python train.py --num_classes=[8, 3, 3, 2] --norm="batchnorm" --channel_attention="se" --drop_path=0.2 --depths=[2, 4, 2] --widths=[192, 192, 192] --lr=0.002 --beta1=0.9 --weight_decay=0.1
Rows from block 3 of a small sound classifier, named by matrix and row number. Rows with one number belong to one channel. Each number is 500 + 40 x the weight over its row's rms, rounded and kept within 0 to 999. All counts start at 0. Numbers have three digits each. After the name is the row's rms in percent of the matrix's.
Before each channel's rows are labels from the 100 clips, of 14976, where the channel reaches its highest value: "loudest" is the band of the loudest frequency at the time of the peak. Only what is clearly more common there than usual is listed. The data: simulated sounds of rotating machines with and without faults. In brackets: how many of the 100.
# convs0: first width-9 conv (model.blocks.3.convs.0.weight, 192x192x9, each kernel summed), inputs 96-191
# convs1: second width-9 conv (model.blocks.3.convs.1.weight, 192x192x9, transposed, each kernel summed), outputs 96-191

loudest: 1000 to 2000 Hz (35)
convs0.145 094:478466526494512500459503517485448496476445361510490470517507480512498503463486517509454483505437482527496485416480507488523501414534474483543490525506466511553445533488571493470507527469500395495478413575584486479467477475461524432539459559520535446443448537531439474494476526546572510494
convs1.145 130:456489465547475519523434542563461523474597532534482488526462453486518436550418511503459532533464487551434503455408537447568519454553523526500534514538572465553499546420494515434530481442491547537476481505488504557510508532527528461565446581504572484464535434580496565526532522445447533473

loudest: 1000 to 2000 Hz (42)
convs0.3 081:463461406488479439489475491484526555523509504567452529437540493430554472533477556510407491475487498487487496457489476487538508470527495531514538545461484475541482514444443484517514547476466457542485406491432534500513574512505512421512545481415473483522495447477543478492489493506504490586
convs1.3 110:514562548496558488497543516484492511517528476523419508507501449433489514351520582492461551441511443462477524481522440483485535490529458488515480485460467504403496556466481476525489531505575451560501466441489490452487525465535545492434499478459441505429509519508486570448434509552516457574

loudest: 1000 to 2000 Hz (35)
convs0.126 090:498476491482490565436501639487437470560563511465508505539469502515498567505543532521463492549463480482516448518548504476532505460391522544500538490579519510531476505515498539497515476549514504609504528560530547521509498502482454460528546516490514500447476488495499505503428423572587504441
convs1.126 099:469515515493494534511481455433453491453467552476524448513426456537474519517546486522509494546467515552559504531455491436534451459541453509516548435522508446569508492494466501439488433450551481438490470506493495534473452573500539426554448540512500575468519486519507499498527476514441550436

loudest: 250 to 500 Hz (26)
convs0.97 074:442545493514496466538512533498512481509523474540519474459483521553516425503523512452423491520518488550523447564504481471451531555585489490473476472435475516584495526503470513465502463492574485627497453491496559489449484479454498462388489542544488465485497472501561434454499475482565476479
convs1.97 106:486491500585558514523502511541570491428526503543548491477529534575560460498502460474477482450503534549518499458483508471497504493534511483408535536546507515460478554413589531488488515535494499499464458430509510489471458504469502547458520569523575532515514455560508474518491503430496494471

loudest: 1000 to 2000 Hz (38)
convs0.186 085:533457424539533494483463499534502458571519546549440490515540531492481513501528559523419471399471497497483479594564483517527539451469494525531562542536487511518440528522455520514495540485446494592469420534519522543525515539472497463472545543541545484511517446467410510526465467513455452555
convs1.186 095:500562563548516488515490518476475490485529414560498557548494396532464527497460547514516498520523432530476496490525470480473492437482536489512501473495440506482516514448514517489464546465620520595533450492462496503441513464489502475458469479534502486485520464602539570494418476573545488491

loudest: 250 to 500 Hz (27)
convs0.156 142:472515476503492558520549468471498514462465492423523528492521493491514555524520477504527510492544471561530531398565518456512484516539538491515479510541541526519604512539550461571456481510449482456593406507519521458446392479549581519507522438564485546518503481409487544467511503524466465507
convs1.156 125:534495479459481503513471510550512505509501496483515562498517497508562470622448508433530483527498537539555481376511543449489517469443505406533482523525509500560493498506417542565529519458518515447492535559497518468550454489471500537480538474562498516533464440444536449513413474495454459551

loudest: 500 to 1000 Hz (32)
convs0.81 081:532481451466568497487430441547505412457469454482460475461492512480513557505495493416549504448533513528523473429502483469545463530479480425510531551524483459459516576518536480526516488469473510586476531489533488513548453539542500579562513539553528472486553500468441526458481493485486493517
convs1.81 077:495480521560387466496554500523462469544501512571555531557435473498517542483463431471471482553506485521545473460536583470435491484454466523504462501396495533493537547405541494520455513481538482521554490520465502527479363479511465473485403472509476456495497479469517511532459513516546529449

loudest: 1000 to 2000 Hz (66)
convs0.47 094:508433440473477399497538476408505455497380501514459439486555507545516427515512538463470553499479520481472397497567532539537504520484486469499571562431462519525448433517471506463453481519447415469495473530549541542478441505525547501531481519476502473529468488531469485579489466547465491536
convs1.47 109:500559517482563544516516514520547505515565489498441526492518457480554494511447552518484491511504441457444516478435572547471520501479526459480498508506499481498521500458507485484534558518543418539452450465457519497426520457526516520442476492555511477492461530504480544457399537476514386625

loudest: 1000 to 2000 Hz (40)
convs0.67 076:475494471503484465498483500494528501501514528515508485542500514464428497446452496524495501423420484582449511512492519525533498527412491497505544534590482485520387501516454465500481433533454457520486480552489545584440433504491497517518430503501558444469482474517484599496553513493477515557
convs1.67 097:507496542514475492504453500469582491529485495569503439477492445587457509484465486523612537520548383468515498472503515515405393477483523516505482492455503470460509468475550504515526534492563468539461509484468510498551554493502465471446426485593559452476476515517453517506488479526551444555

loudest: 1000 to 2000 Hz (33)
convs0.21 075:504520446515469528490468484452498438506486451560513522544439512527428570520504497517476556503536469536494438402469483530566586482456469446551521530483537482615486540462500520436509509499501482467441475535494541503548486546562466484515573544448526505531543537421532495531532497563457489475
convs1.21 144:537516465531475508504484531528492496456599549484454497559457457488478489464456538496500556523466477471421498374440514474530527426514582513457524494528534407543497554433547474500464496466458470454501525523483510542523482531496557484550464462495496514508511488473508525476509530443492535464

loudest: 1000 to 2000 Hz (38)
convs0.107 063:536470577626507543516454502508511438503566486475489467549513514511536507509453509518524534518510520467473548460580437546496398511478493471543567450498559466483553489501513513518544464496504500477409559532526470437526445434501499510522430475469490506496533538496411494548499508515524456504
convs1.107 052:530529527428549495421466489468493499459536472407514479428472419451445381469542493455518384496506496436518462478473406467517512478541478405502465518462508408541475481518475446531509458553540438494506481431457487439506568422544482501502516499482468508500460472492494510484505546544487521489

loudest: 1000 to 2000 Hz (33)
convs0.75 083:454532508482487477505481482458468449553506498481526499522496470443475569449513513485492476494477472490489472532503450460510435496427522462512423492566489494524452548543518464526505542523491528551524512463480518517474435553448395488538542425474514514473524561428505623474448528450561516500
convs1.75 094:507541556536485491509503462506465497527372455549487451529531476582463563531561438489526453470518498423543486522545456435487471456485457537495473490471476507458508443483524537453514459463500449469539457509505467537475395465488435467432432535500445480526513516497503520477437426474507459426

loudest: 1000 to 2000 Hz (37)
convs0.40 065:505506510558507525484476457493525486527482447530478489543454467524498500553454453528537496484440500466499552503493530540579479556540491518454550472515468481542373578503496474433499446529513497501420489456520525454445467560536534462552444507473478505514524485566542545538504475537447538475
convs1.40 066:491529492535543531497435529574481505498509570404509511511454456439501467530523475497541503480429554426479502460444472474458481472503497435576515502530560517530478491522542505449535421521449436496551538440452495447495575495564421612489543486486446487455444484496430446477510438446495520490

loudest: 500 to 1000 Hz (30)
convs0.130 076:490520525486480501461518616550448496469481501472408485475439483504499534517503493477525495473437499480551428485459557449440492466494520447480534513426534448522494502522519527480544582458477439488498477524485502468486501506438595423453451512548505487497530473529498502510427524456455469528
convs1.130 079:514448435529474488517497504478502502472567480518455484535488456504570440487474499549536449490518489454517491471500540520465478507522512555501487521417493428478501472382563503493477511515433542466498486484479523474493423470501450500506566509434575494453489482535490504482560596533515496504

loudest: 250 to 500 Hz (33)
convs0.170 130:531477521489522501426533531481497464524512531497537412483506502489487479485518471498488498421522479490471506538531426424486510478516463512520544582551524466517566455470461503499472523592563534413512493509522542423429454471506502441502500435486530539472463493406547523540446436429423441466
convs1.170 121:545500542538553541487494508464486511495529511493505477544550512515589460530515531451572500554502479477502512574534495570425476489447556460455481509510451567557493455498499574535543525502574485470510507518505503524540479460499480555514576379547473534594497492463461479515527480537532484474